A small contrastive image-text model, trained from scratch: text encoder norm layernorm_no_bias, 13700 steps.
Rows from block 6 of the image encoder of a small contrastive image-text model, named by matrix and row number. Each number is 128 + 32 x the weight over its row's rms, rounded and kept within 0 to 255. All counts start at 0. Numbers have three digits each. After the name is the row's rms in percent of the matrix's.
After each channel's rows are labels from the 100 images, of 14848, where the channel reaches its highest value: "top examples" is what is common among them. Only what is clearly more common there than usual is listed. The data: rendered scenes of toy objects such as cars, trees, mugs and chairs. In brackets: how many of the 100.
# conv: pointwise conv (encoder.blocks.6.conv.weight, 192x192x1x1), inputs 0-191

conv.10 100:109152154093136144203100163167150146167148099131149068108118115159081077093153178073159145147135141065106164131113149153129098074138147122085112106214105157130180069075145105153106168117176079109115108136142165091097102127103142120116159103142098143093110084141050112135139132130114112090136170106128106097117142153107144133140133109103102152137103192076069149089079149107151136115106098110152142094093058121147088177155159073125129125088155106077147135117115127051118086063096108147161127127197131169077137163154129064108114174115156191121053139113118085152176111141111114108
top examples: orange object (45); its colour: orange (27)

conv.141 097:126159120140154163123142134150132125136098155086129174119125140145155121080135136153126046198187160097136145084089137091141130164099134106128136105116203106137161156118104085164118134135113117131102150110142094125124162152119130154137106155096133069182148070110134130169179169171137157053143124127089093158085112169131170081058129202151132120119203118124118089117129061134059137146115153176153093124100159126125146134100188134146083110108160089072092146180165054188101159162200125110147090106144160112102157152114130126136098175147058122146147100148149187079133127069099142095
top examples: ice cream (37)

conv.69 102:143174125096106125093120091124103119100098155120136095143113197095096127157093117128147064092181141126113146158067138132074137125177144105152065152147170136111107145104084093128132108162135138124156127135148116121141077106148106111134149106094174146090135121120105109105064072159114089132105069082136084102127145136093070146118134121127112101117121100163130079148105074080090128074141111083125098148096123129116178138162152117113075130042134091097151233065167110134162174128129188148132093183151107112179135146129140147177123126100136136067153166075211097164146093167215136108
top examples: tree (64); largest object: tree (46)

conv.75 101:063083103067148118144113152063143118124131114105164091081099097128121192111174078145066127150103118125099126069100147089124101156096121109133097116140095083048152190152192122174106141087110083124168112138106127153182140150133127110161141163140106171059115126136133132107175114135079057103112138221106079139091112109118133114140106167115117121159044102147116107147139129152130126075147147104136108127016107134118151125120177179104159068075158148114122141158147127107113120187136099148182156105117101085159131096109109147105120164161130127134099112147160221111141154141110107132
top examples: candle (37); largest object: candle (28)

conv.52 106:111177155204136156179169150120114163117087129073093155149151144186083139152099162167177118157135129114104080166113115109126133096087190112116120149146122106118125129081189062114158123158151115135128124142141146138093124134101105111109112069136082136155176092112117150075120091124116119142136117184109047180152156134142158089159122098121120192064141133152137095165126147133116156095123146159139121146099100146116052119130123081104160119103121136151234091160120153196100114160158116162084096156138172243122100083202111084111136122159157126104098126100161070162105143134105100151
top examples: ladder (37); snowman (25)

conv.169 101:100114136085097120103094093138074168151136103097208157096092097166112146073149110103100083128182092099140132181145094144103154092110052163167106136109150121198108126101149137076125116185127122117125116153070138120151125141178141115101136096116096159123137163101069123195092133139153099155134155114105163191117119154171121114172163048143154146142115110169102167154117142133131117165155129158135149141100147107088101077202121141112081143129082129137140113176208072135108147097148184143130127120098186141101201118118107096091139052071149111144167098127129097151174098115059115091
top examples: count: three (62); airplane (47); black object (33); largest object: airplane (28)

conv.60 098:058127114104149149120146139152144121187112137132137112139126141071084090148131112179139130107096134149119121128145106128088177098086078109093158098161122080089075136087097111095127093176141168075168158123134108139082116137132197162136130120111066151122116187165132072146115136069142147164164206196113100145135158165100093103125119071137061154128168135128115097148161077156122134105095143133159082208143058145184127154141089159158140052099123132136110150130116134069141112125207140128106105112168141166064145093165161151126148098168141135098110157072200131140082106106105105096
top examples: snowman (41); striped object (31); largest object: snowman (29)

conv.92 090:153149157201152106122122152158172099172165196100132111097083153100145160142128162137125151161064097162080111123080117115175161126122107125143111131108121118126139185075128094191143133072185080133095115112114066118189146137160127102116083112125091137135103156083141194108178101122123135115108156064116144154131057145156168115114167145134119165122208155046145087098141141118099093099118062135129157147093108162097119162101168194127050133116114121168118141149147111168113085172089097143125116119132099084083181087132161161116179131145131167120157098086123210128161146142121103144
top examples: pine (68); largest object: pine (48); red object (41); its colour: red (26)

conv.61 104:136136174075145085084134132122161110168107158186161106100167089159132083142145120133084174121105118173151164121202090098139197102082156115062128161137134178172080112121206111085100113148164093098055142130111104093113076134100114110177103129114143128150077114119101112175049114131103199125123151144103144139092123129105131170151148141169089086132061097157118167105177180152142183133114071102099063082116117105092151180115111129115125091113071076140132194119135142150119077163129132136138121083146128119144165138149092110113097121117108102091177170107139101132098148074124146177
top examples: truck (44); largest object: truck (39)

conv.4 104:091107110109126128108138131141153155166094144112101117088106164073087178128142131103145070123105153140145166119098112175118144230117085140106098125111144103127209099120112101110103147145125088138138134122119126125107152111189126162091232184170170147074128054119123139147202103088092159114134174119153117089207106174116140153140126159090112110133139167142161180199127093085158131103108162137126103193143139112045146096107102151172081134126143126158097143105150118170083099142166089116115142115161137106134116105144132092130202146094129114081076121136176089124125103121139101041
top examples: teapot (32)

conv.146 102:152110139143107067096199120112123177085097101203181198130184113127094141102166093119160114108040139097077145137055121096118147127057104085158116125141147055117118119122123122104138138105115135191186218130158169132108102132102174111198106137121151117136174109152120213149098152114157108163167134153156146139120124108090119141087142175099088109193075110174117129072166097103130119128093174127115134095108118133154105087108090145113072141141159176101149094095104094122122188125120110123160146108181114120162162086106140114180153117147159156117110157160131133074112137121130137088
top examples: snowman (27)

conv.131 092:117148102109106181168151155097108119165065144159118099116139123121123173111117132102181117109114108084156126161178178174095139056178126096112103136122200093136129113144152133076106133177165168191142135150088103148146110107160167116093153122128137146149157079202160157068222128179107085150179146105105127178147166119133114157108115123166117133171140187102117123116155088156109104086079154043152172189047128128142184105133112155117108156092135149111150070131107155155123142147163088095119094057144114135147094132126120094035104115120106161133131124099145110120137168127179141107
top examples: lamp (26)

conv.115 101:096164119053123178137123149140132109123157119120088119131097114102129123103110139124169109118186120128128140123191163126126170153190144166108111179122147119132088169129126112177115082127133076148169164133058141174160085111102100142123132157118174141169080140140095095212124125103122099123138128182153093098077118135103112166162125051067082088167181113154160102151116086101109093107097088050105161142117113150093107117137121125113120138075126197075169105105109130144115159096133098096117128142130108128154154186160128023131084148109151134180126213097092140155162101161176100069
top examples: pine (30)

conv.188 102:095149094115099079149150189073064115157089152136108233109128148136077067058134069158122116096029153074120092172175111145126069125113113133115129110130136113142120147150107078137124098095143103198093107104120126168134128071139102117146118144115100150133226149146107157100190090129115116143158111101099134121102132153132086081100133094150144121160121114152113131139097056146120101115148058145139148106119111075120127108124115098131135141100140144155100149138134094113130154130114143166081208061149144085150081152148159079112118122123135075150150162076134156182106117133100165204
top examples: sofa (52); largest object: sofa (44)

conv.12 100:125125147125147086133190155124146138081132144115123142149159132171134194138091202111077133107179111115153057140037182144087113139137083105131071114121120095100115082070149094117105143150133120183161141122079119095133092161127145156072132074159099165180113108119116177138154140166157078111135160102133178149102093115107159099139144202101156096101133174118083134110134089155134136166152078107071078112090120084098124132150151090200041144116141157119093127149085110118214122103162123101121144120170131124095116111109144123183176131144104087180139124097132072113100135194126155137
top examples: teapot (29); house (25)

conv.105 108:101120163128135133102086140137205131066110129177090092163095194116122114148101108124096113156120094115109113128178104107090085156156149134135131058134091148115151108117121190107113121184121128088135087084070078121115139021145103091116137114133104081131111054114141111151143081086104143120145149135132155117188137113196128113093101137101116155137114118139123100086085124111114093145193151094106060113126096151122130098124173228091099119093099114124160181127128093056079106137148099144143087162118132161117209104122170144065122147191149129138135130135124167106065087111099119165
top examples: ice cream (84); largest object: ice cream (51)

conv.187 107:178140170144167089109149127120202068113107135133135092111133112121064184164208153117069126100148131092083134148171112135110173097121121114130117103104172087130060076130148150151132133135106082181114116120168120123150095146119121160153088124117062144163166090145106114160146167060123133120159110080153169116058115110120143092094130148110086103143109108159117142098119197141145090158107135124099186128111161218085115090129152153127106183136150097071144137122084071153072226083120104082151183114141123135090133110167112122165116194135148059116136114156124160114128137099106143155
top examples: snowman (35); mug (30); largest object: snowman (30); largest object: mug (26)

conv.14 098:105149123135133133104113107156099116128140146072187088078094122142117111117118232105210088108124111128090138148142132167095130083135151128066109098106136151135062105251138135101149149135172126157099134103137136149127095137171084164164136077118120125115121101136120102162127106144101138149170176158140095181087125168143117145142164123165112132126106119097087143086184140124150125077165166172139171119087172134059121144094103147171122060169144159097127104129132150140122069143144121161135101117136137201097102108065127116137121117181141100130146082032139105165101097122070113203
top examples: snowman (42); largest object: snowman (32)

conv.49 095:162079149172120129195122185147090161107098101117120137115098109049144133059133111071130083111115134108127120092083131123064147119115103114175090154158129146103190163112132154085129093150249130122152112149086122121137127154086113100103127109147100122111154115107107066109124129106125105117086137075119123144147125097096057132085118106106137094178078105140163120102163149108090095125172162119102110114140115124121080118077110122113124126133091157135105138094121135126108095202149129107129077159115101072138112066118163106092109155060155152101142145138178234157127078116126067044
top examples: pine (57); rocket (46); largest object: pine (41)

conv.149 103:113082099120063129120137121110114120169150165158157136176134185128145117098095143113147160119215110090106130146115118080105078114124069107135112140113133185167153101151136147182141100141140140157098140122153100173104101213099132152115124093131145143105157128146096115132187091145112096109134144146130119133150065131086192121121235087132125143134118132153161126102116117165083167117133112167126148146158105116137176071112091161149118198173094172097180109079141255099111134139129108113136125106187120113162106123128173108129124118151151099098116141108150106133096159156132148143
top examples: purple object (60); its colour: purple (45); blue object (44); its colour: blue (28)

conv.128 107:114128123103122177134118090104141149139121129080136165157147119153129130148063104119104141176118117097165193101145154144125125090157088094131144148176096059086151143123107161056165084114143073159117129124220163141116114101090150096082112148111119095133125125116135139080098118140134118149110177112158162122198140163123084097102125071122120111149146192103119096066152092126189158132170139096231141147119112136127124150098149085107079054194150131130064108161084119137132066101136091107173189135077165172113129042169101146139138092116108125152075142108103120154149110166111093134
top examples: house (74); largest object: house (71)

conv.16 103:160128124138087119144107145143099124115105066123139130071132149127099171108110142098170072113116035111109198147065101142140138137155124179128158194118094145116161141113139143120059078101106173049085116111111136189118126216098132146134100058111126131167156122147138108145099095100119159108158130145146127133134071154037092123126138140117109157099128157144081115142121114132161114135137000177130230072132136114096117130125135115148165113137150128124111155113127106111131129170124129068118141130045121125109092109104177118122107129150098126173118109134147103143141148145152163134
top examples: purple object (40)

conv.132 105:129151180155166090211124172122144080149110097095158091157122138226167135129138141114219117088116124115118133150103106136135092092090162093154175167117145119160121096138185122136179109120147135133136110129110073123090127114133100117160126117133181110153187157142191126173112139146134139099145148162154104164183176143137107154105150147119122138081101149109155076172039145134136157113134147161111118228150097124091090135153074140065137094124112122061111116084141140168082118106152093130118140145145129170108083201122126097109128128062153086139171135048144166152111126082085095128
top examples: ladder (81); largest object: ladder (46)

conv.89 100:100141154104128152148091108129176148129126143169152136181133127168106105148099128130086127076076089147185072175144090134143147120085094092117081128178141188168118101201091140116203117109189176113128162095128077113153130104120085071110126116146099109137132125106071139114141140130133118099106170140195171157156131163108132118154042127089165113162194058123126163148073120200107156118149101165102040115094132141113133156108110121171179162137092177085158122075198105133145143103173138112166168127150151142139113146126134097147093090211104136137090160111155115142165162115131125119
top examples: black object (89); its colour: black (65)

conv.36 108:105075072097110077124130057148192128116125141159149125131122132134134165102201097126115149107124148156081176092096123123147123116141113123139100130121151115118152139087144158193137158089182161179144175165135150116078151044103148120112130171114100132109168146148181172068192139188137104151114113057106142140154128131086114098118144137107148080161138104131120183174123171118137123132091135164076172198142137175131126138122027143124188073168172168151131119098098090135127097141115131155144141132117103094121116076077113138063189132126175083115194106142193132128143135109159087108
top examples: candle (55); light from behind the camera (51); lamp (39); largest object: candle (33)

conv.84 093:135143154093107114105156080187154160105143125158154121099120098118098060162146093128130117119109109107180118109109167119166107144165109095099162195102153132126114104111162190117106102135164080108145169188120146116164154078099118130131141178065064140127171092122087141157157105173095113154168135078143113069132154136153192119124114160106078151205087073117114166148159143139146119153149112118143081139141088083113096140149077162161100141093118127138187130125146143103112109119073120079121120161166061147091130109157189055115022166082155135163147139155163115170055131154147099126
top examples: black object (35)

conv.159 095:134124148095143131154107138115129147152194174080108103116094100130176162122134056103106116133181127108109146081138110155131083031142116132122117168144184160157107202106082155123109115183180105133118106128149152119143127134140174090130147118078074114051110080105168198091144118108123164102134144050151169135188115118120110088085167119201116111142148131182136115160123130124149166133085110176113110089155148147146141147068091067099143224106150144152057144130149146052113147121117098124093118129127106057137142100116156167155099123094151116136103143122102054164137151114156120136
top examples: mushroom (40); largest object: mushroom (36)

conv.94 104:184151144107088104127102104107068146119165135131141137116153123142136118130040101114170179128128124077126116092137189132095115105173123140139179102118135090139076120110145093170104186161089156177179221107092164147075133127127131061197129149128094100126119112109133137105148080139131119138195166156134124114152177167118143094143115113123112129102104110126093098108076124094106102172110079126107144104128088107081147142193090162084184142075141112107115142123069091131112077122105157114112083151203078156126070099142169157106199109107183082150089143145168120158147159166179152085
top examples: orange object (63); its colour: orange (45); mug (29)

conv.160 095:094174144120130150191162070144083103079113178150111148109157130092102155183149106212155106087135089120124118226155155161147079135126120142170130117129125070142098119085172126140109139141121146083174159160115095159122078155143100185121116118132129156095123059130162106105102140150155097143109095111135165081194165121133120137124163104144135134166176122173117135141094141151141094100109096125148145090068124156135149080122131094077152094089208098104121158115114137116113108076100179140221185158108111156180115093132195151136187158131140113075149131135080159133139166079186099128
top examples: duck (33)

conv.55 101:117185158094096067131159155144093176142114112087136167133107153135107134150117147113190148131120103104094146047129159116084185107119061105109102087133187055074098140140136176159097133190196119134159078127100114138146176116082060101076150147095129167124073113119110120078124113093040125103129141152134135129128134135148100125121147104090146118152104100080144131176128066156136171211079133132109141122105088120152123112109084125101121094199207123167157155129130149135117110094129145133139102124086172164118145078207150118145151125137125118090169151169177120120080166082108140110
top examples: black object (45); dotted object (31); lamp (26)

conv.58 099:104122062130161138099179152106157114127143145136255136087126107131098094123153122135169105124092138151091108147143118161124104046106117139125123141138156098094122118106133110157165139112147139091176068144098004164109175178111126121108123127118119057103139148140075126174115136076133177117117152132134144126138192165152156144131168124082096105134106145100131120109115133163125080135171117147134073106129092089108098074160115197171109141141131104097075153111178117083126128114114140135084125137084165150102089147135144183141202086118084114210100096186135131150142111118130112083
top examples: black object (36); checkered object (35); dotted object (33)

conv.13 099:074113116130167165113085105137157160099144140147111158150104172123097137106122069133135138112063116135138112170136072061111144132092109176117117105106125157139106151129142136097125079091149192079102147107122167134050120100138071137089155098111100104188109141095137108137137096129105096118083160126145145131093116193203159091163255169129160080139087228137146085154127144141140114151098143138137120137126132123125113143147187183146159134101106182135106148183130175183157121168101156114140122127162147145152140158147146140164121150130210119195113094159150109174185127148101117099
top examples: purple object (49); its colour: purple (32)

conv.180 097:108136179115139191129188106091131146095158128234143159139116159155152089163165148149081172159148075125142098117168153095173143174194100135079115145103169111156111116166127167076148170107159107152173150081110144130205156057167090097106105133129116092202105167109161141158079114122145179140099118120094113126164117123213119106164203146142150107116140111144176152124119123119134104080135100108149106153113104160143121150121099194128146126151093098120115127086117142179063185094104143211129165148100077125138150149098147131130092053141111149099109132123115139102146158134121176105
top examples: ice cream (37); orange object (36)

conv.140 101:113156144127103216151074093103227125083123128120113147109109120125107123102130128077120102121136159077108152137113194137151164085123114115105114148161150088122107177084141121157091139096136088140154150118069131112121110153106094134146130155088203102135130085214130138116156101113116097184107163120148144093035135130133095138100092161093121076183100093136107132108145170155067145133140163107108156114128136123098111127103128163169083071124182190147093110182094140116084177096108104117131186149165108091151124139160151101118112128131168197183174206171135158131130146166178088158
top examples: black object (42)

conv.136 101:114149110122107167099134147133177104120082162179159090151139114136144136131212124146132150100143150152125086132141085129127078116072098148113097089099153078105215178148166085114086185082123149111154096121103181118104133149113135139212111133140110101106039143112118104105230126118142059133158115070123165154096148078175140127115094141075114110150153134084109108136135120136077151084155114102131147192091084134129152133119113167113147123204112147155166115145167143103147138167122134136140122094125112122091131109088065130099145074080104202148111122121192104142128180065134174115
top examples: lamp (32)

conv.112 102:094113131117126183097101174136147124127108146122250098106114078136135157116095144151143109107150096163186130116125124149097095161137119113110122173107111125168145112132096127152112139171091077119143087131133143145113092105154099053127140175150143201121150141129162147101084143208107110082098071108072120156130141157129134181103144070141100146110113123186113153112095194142174083099179148130093164151087165150172130130138160219141069098098056197129101122176129086119110112176172200119150111150124125129155113142087066100101159090098107092114137099137134158117146123089087128100
top examples: ladder (94); largest object: ladder (61)

conv.100 100:138133139129171123147208081202126120092114113112147116102160114138148118054126147072138072147110088132139183151177134130162095163143052160121058127216153101096111169086163143139139137082149134123126157158091099100144110095118112151092131126106065120082122097103100108178123107140143083101175157142078107173111171130112187087170144111106173074118159115209116159111119159137161149076132075094115102124093064074104131117116104163150102097123153161138068129134108125141177087172139101144088178133118104098171156181126151182141127136163111091099097097147131180150142161140121119089
top examples: ladder (28)

conv.82 100:091086153099153135133137071124102071139172076188104178168178112114105159137135110137145062067200137155163099133128108099144093123091098100129137132099117139130103118109079153174119125111115100077137093125125109090154204123146115104139088171176141158116113155116178093157122057090106140082087099106136060110137097129148158138095159103086177181110157097113098147111133081070104079165135139153105110143096142127129069114058093117073205127084199134092087107146131172081134091137173123115107102097115105101123185122138116122112154094105160081149169084085106138136118172153170157109
top examples: count: three (62); candle (26)

conv.120 096:189122109107167103111119143144153081188158118105138138133094160092090166112136115108144149112165145119105121117166082136131100193196139163140138142070104189184184095151117136167166116107119123192067131110171145110120150148139129127103155120102112085122173138115123076122100192124079123180138122166108143132147152148156121081111177096147107150110186098126118153197139121146132171167133146147190125152132174210151088150227151114150121150170122110123101143179167145139137198133127111105112147115156031138105157133067105130122080135112087089144129096122061093197179142132138140146
top examples: teapot (44); orange object (40); largest object: teapot (33)

conv.74 098:091133150131075170150144175128123167116097120136132143157136143172164111113169112174074129155167155156083141133127146130108114075125188093086110115088147113201128114121136126145125089137125149094149136158204082101113095136120119108156064166154113120135118071120103156088161120211088150129122140121119123122106131126149105145085178135176141186111172148127164106124088109146143100132063088209139111136062102193098129132067061146161124156128147139141167127126116186123099243141137114135246115188165129105119106126116113123111156122137149093116112132152128109086071141176127163157
top examples: red object (38)

conv.21 101:165060094222145104165120110111103085156117132135131159116191161100094113099171146129183100126124141097139123135117161122125078140168139112132138143081116049079088174189119079159135081102083133139130073140074126096140177116130082144125130187126177130127113116152150148138131096134112123134082066097147066186098095118100159151142141135115147084107083084209117124129104100132118148114088120150105120078124177094100131175201189188046088136126119105102119126175193131173121096143130133125078184150168101136143132107152112142115090110123122111146134160159082121176136121089148077124
top examples: count: three (67); blue object (40)

conv.130 102:143128093160098120155119130100152158112120159123115158118155131117181140170154113154120179073111165168092106099131127108086092153152131131081122149133126079057110095093059119117145109127094131103129145086151107121104119187148093126108119077123045136187176151168147136143168115086110085161096127136138172130162128116128132136105131078092140102134144147090144154157076179158123119091117134060118150086094070106086159212124122079110095095123135125115085114099094121113149128106114115144160138000107153150049141089172140087158131070127144105120126179111128100097156083026143128098
top examples: purple object (48); its colour: purple (38); barrel (34); largest object: barrel (30)

conv.104 093:111147177156179102122076098170137143127126157112140130052113154095083100119104053160119152099119088133145084146175202066120175118127099221126149086135163130128110092129174198011097128099154108086105150058118136110129122144110142049159083129132118138132127138063145154118096134112130108064105101149123109097163115131147142089127112142152189139125129234153148095089144160186118111101114086138158136143099160119099131120147121142141093112126155139139116146075123145143087173121171101118100120141153159126132188134140128171082116144134111119190097093138170149139120099091065131136
top examples: purple object (85); its colour: purple (49); candle (32); rocket (26)

conv.151 100:038132141171128151164160149100112094120156136077161178166157168092087095135159061118049085138148082098084161085110172117065100168137094178160152110126132094119129169150168134099144115120131147119135141112147155144160165138114143097139104139166123100116136153138142156119130134150118105133109121114138196114168122104173058145131079094096074128178138138128187143164135150103166086126099134154166076141119111116135119094151134138188046243124206092117113153119124128113233112112122084145144111138144146092102098181132145113078161138130122116095122101130129100173126130086180118086
top examples: umbrella (47); house (44); largest object: house (40); largest object: umbrella (25)

conv.65 109:092110067164105101157135157142123133236162168121162103094099098034064115116121120113124144151113130166132128101098113130121176087138032148175104152100094128136157107121128064109161158123175107124157131111124129150142180118119071140117182122138210139170146065131102101130153132133105126112129178085130134118110106124106156087119106109158116139194121094116138163124139106101129125133127084195106169086137164128069107195092128071140104105117123136164151119142106131137150162121094115126114132155128164170109202095149090167092137152077141109150096096074177203122146101121038118126
top examples: pine (48); snowman (44); red object (37); largest object: pine (33)

conv.166 101:110113161119084106065144110120121103148109066149167147111164207113113139120131089076159111204134086093141093157107143140100172147035125124134158145136106160164104059090132090042104105160151117129108072117106117123138060136207131136117125142180134118159101141165117109178108166147118135145146105146112143133150147146131174179141158101100075072154098109138100126161113157112149105145075183137209155131139139128161101098118128126087108129048121082093087198153169137137149150140107164075169204126125129175116137204110135151120158144120146111148131107137118143145113104063167150117
top examples: orange object (51); ladder (39); its colour: orange (39)

conv.29 098:187124170127095173114132126085121140100145143133134115124135158173088119141098127115140150169085166136168144116143123184160152157179070128098144175150144074152075108174143117115120129131091126168193106066094123145079146112189141127164091104127195185119078181166112115147137207124140150160123190078165150137105130132114155121145135118124183158082124145137125125109147091178105140168111142138094144065159151148148122092163126089151103124203141106113154130088073122166182211178109168106115134129093133084151109129189136097160165116100170166135145067140106182160059100107127122187
top examples: pine (81); largest object: pine (72); yellow object (35)

conv.162 107:123132137161102143078217174134136121040050074078129162123159135124154128133143144121119040101123171120122119144106117135127142119148127127142148151122127113178079182123150101117165143125106121113128131090158178142081208127118122061141255104110159194138135152153153133145090096106134179109161186132139168095171180135155070145137139083172126150117097118141122100073132105153169129101134136105149097120124181119130135112102089157166112131118082128147059078179104069143146074095133097164122100120117164177142117099162149083114169082130156124141099130103130135135108087095138125120
top examples: mushroom (84); largest object: mushroom (67); red object (52); its colour: red (30)

conv.174 092:154140132146139124159092135150150057133131088153070136099111134087169152132148113125128079088140109108121137072163120120095131140177112122116153144123122035163113126175168133138125099123118107126139159131083190094157143159099122103119151195108132121124150176105152178087124147121128128082123141132148144117159087074214093193095159124127089200150098094104074147105161165121091157137108149130179176212104108063145171139185121083155142171132123061092088150157119146169131145120190132134131123115220145105116115109176051083147154177128116102146111104164130124092117125081157171104
top examples: orange object (34); arch (25)

conv.97 100:087140137129154123118110136214110123107088097119104077162141136106116147111100137104128156160134147091144103161137172171080137128095113168092186174124074125160034043160126108151195170121107154102152157126115140099077112142109141138144091086102186108108087174110118108149133093115145117104151116137133172124147133161135106146160139189131109104136137079133152145108130125098198148143087135185111173117139115150128107065186107133146104127095191122127096134167102148121144103034224141101163118113165125170165096103172106088063138152146081125140120110118123109072110152090050101081
top examples: red object (36)

conv.77 107:082107075049118142049112097109149082126118150103115170095124094153101079101113104111097208097141098121108111112105159093095061077134132126129095110174151150135069204129137091146122114143237103102142131140122097148137128161130126122148099119128158150095144134119059126053088110140086124129126071079108173111073150082108061159127129114140079042121120112152136120136134139130166089078111078131110080067101131131103084132117116129151082113142105155107128137152125099100185127125080100148185159196144099147157108058102109119083112139104136113127155131146109059139114146146107127124
top examples: umbrella (54); house (43); largest object: umbrella (38); largest object: house (38)

conv.68 099:116078104119061101089200149150105132097118212100146138067094131121145128089143166079130107148098069112091108094106147083149119119222141066101128136176113149122144194162134183181112098081098174124160153181122096058201132095179079142125132102211160144106088120151078107134098091083104090110142104084114090119195086132194114132144103109132154163144146139134055140161129126156111121176151127127130168171127117107167104115106110120138145137131076152131097133118104161107100171140078133100120118137160103115098132120115100106117179145121087142168131133203153170138147140128117133112
top examples: orange object (73); its colour: orange (44)

conv.99 102:059123143177111156139151111129106128123160147135087061173126103083058117075138083118083101141104093112166124135099116120206134080107101117172129133134099107133144130146098049156141146125112116105114122131073123091107083111198117116141232137144135119116103080169088152162165169152145115080141173178118153142114103130125125075086163087110087136149105166087151128119177126104129111111179160168153074175134111088164074168037083092114120164111115101142116110176101154164081113143122060109158151079094144153190082131157151099130087125136157088134088149151131111088167140141119127114
top examples: lamp (41); tree (29); mushroom (28)

conv.114 103:127129243156157149137071096118101084128158139142150108115162146136162145117145118129172107085105163147142107116169135134108153173119097126104139106083179141068115107166125172097158146157110112129195133045134127180096124111123091149045103118124119148105091081213077095107106173100071150184130150132130205125084133119119091080156140140069114062169127147142104085137117126131117112108164154086079162096124147132113152161078167139128134113203149159099059128126150124127074134093149085085137143162116091130132113120179145090126124175094173111134152139066128083139137084141100111151
top examples: mug (48); largest object: mug (37); red object (36); its colour: red (26)

conv.158 101:111123166091097134125088082119115122089146102138130108069092140122099161055108185088118113114124130154100132094122101143194115141128144138189135166086130089125167133137121116216167128132129093152181160070159119099149151127071153184151122182130130116121069102104144154121139135116129154121121160061073131130110156131136129167117129128201120125175131114164093135210117116127113170145047135087082074137066116158101130133137181161131139128082137134180143091083130124156110100123118167099106116135104086138136131139137214139076084132169114117160067123060147124116146203114203161179
top examples: ice cream (37); largest object: ice cream (25)

conv.181 092:167142159140090096121138091112074128083156096158095132110092100120128205119188097104186116142116089088136134158058143113118179093109114062143134104180101081115178128111099180152128101119106143142068172142167164080154102092152113171122095098076122071145116115167114135148099213080067108152149112132155113147129128145151182142140133156126176128181125163177171126080156151104151130119135073156102147100144193122105148138069133133115103192125108067098144082221132147119142158135183120120118090149143125129125153171172168136161149088108116170182104166122131080139137115152124182116
top examples: tree (41); purple object (40); largest object: tree (33); its colour: purple (30)

conv.53 096:145180137183089064170156147159134151188083119135065088084123135092139136102131152140101161136108116152100100161127189171147135149104090173142169107111170137091125109031117176156135153063185101178117152120098144082145095125172138138120142111176141119126210136116144136167136109119105156114154127130148151183131081096108130107180166125139166178162116124124156165139159111185122156129166074122096127130176102057135159130126176190112119175053143179093174115140125150127120105172144174175126150130126162159179131161154142092145067123122143195088133087107112063121119129160148122111
top examples: ladder (34); green object (34)

conv.86 094:117118139121125108138147153104120102130114106173157059136142168143154110161160126124129120133168129126184166150100118142202130111138145133173153125125123081140105097122149171121109125118185124115165107095121141136148158131133100092176144104138121080093128148083149106054083109117081098128202121166067115184134127107102105114128139113128103100178149153134146158080074139115094164145097105205179129115080135153100105138187117143144038157177166195134073120134128071145119124184148109189126154196158133127105104056101118160130122139157165146132244149127138182085121135107093195175
top examples: red object (48)

conv.190 107:097164189115101159134061133088087122111135159198080175193169128089129107159117089121109108148146101164123108105166186150176196133100105150127123115103147140130132164107119113112126129161134152145123148058138195187110160115131100174125160094127124115104130120177131166153143136133075145165115084130171181159140112117133171140118096136092101115129163143199141170069115143025132144103135116066134123142151112148085159168095116103095140099071089101150117100155086129177148193125155149103109148125144145116171129069160116167174171160152125204066120118099161116169053125119112130161
top examples: mug (34); largest object: mug (27); tree (26)

conv.184 096:110080189124110081082154114173109116124121111136113117175127116148113133128073075120121088151134117154135104135027114125096134178136120102125120123142123118101138213105174173097122182141156141114142132119105155126073139146091136128184138128117104097105115078127133152144143098086169145105152119076127129134099161124126211159130158150094104097158182158194131077168073141133104106153136133136115124236118142097170092119134104158159207090135143159103172186103114130138163158183191113132132125107092112126177098119090093052103156115136154105144162113171109193156061075127133122078
top examples: candle (76); largest object: candle (30)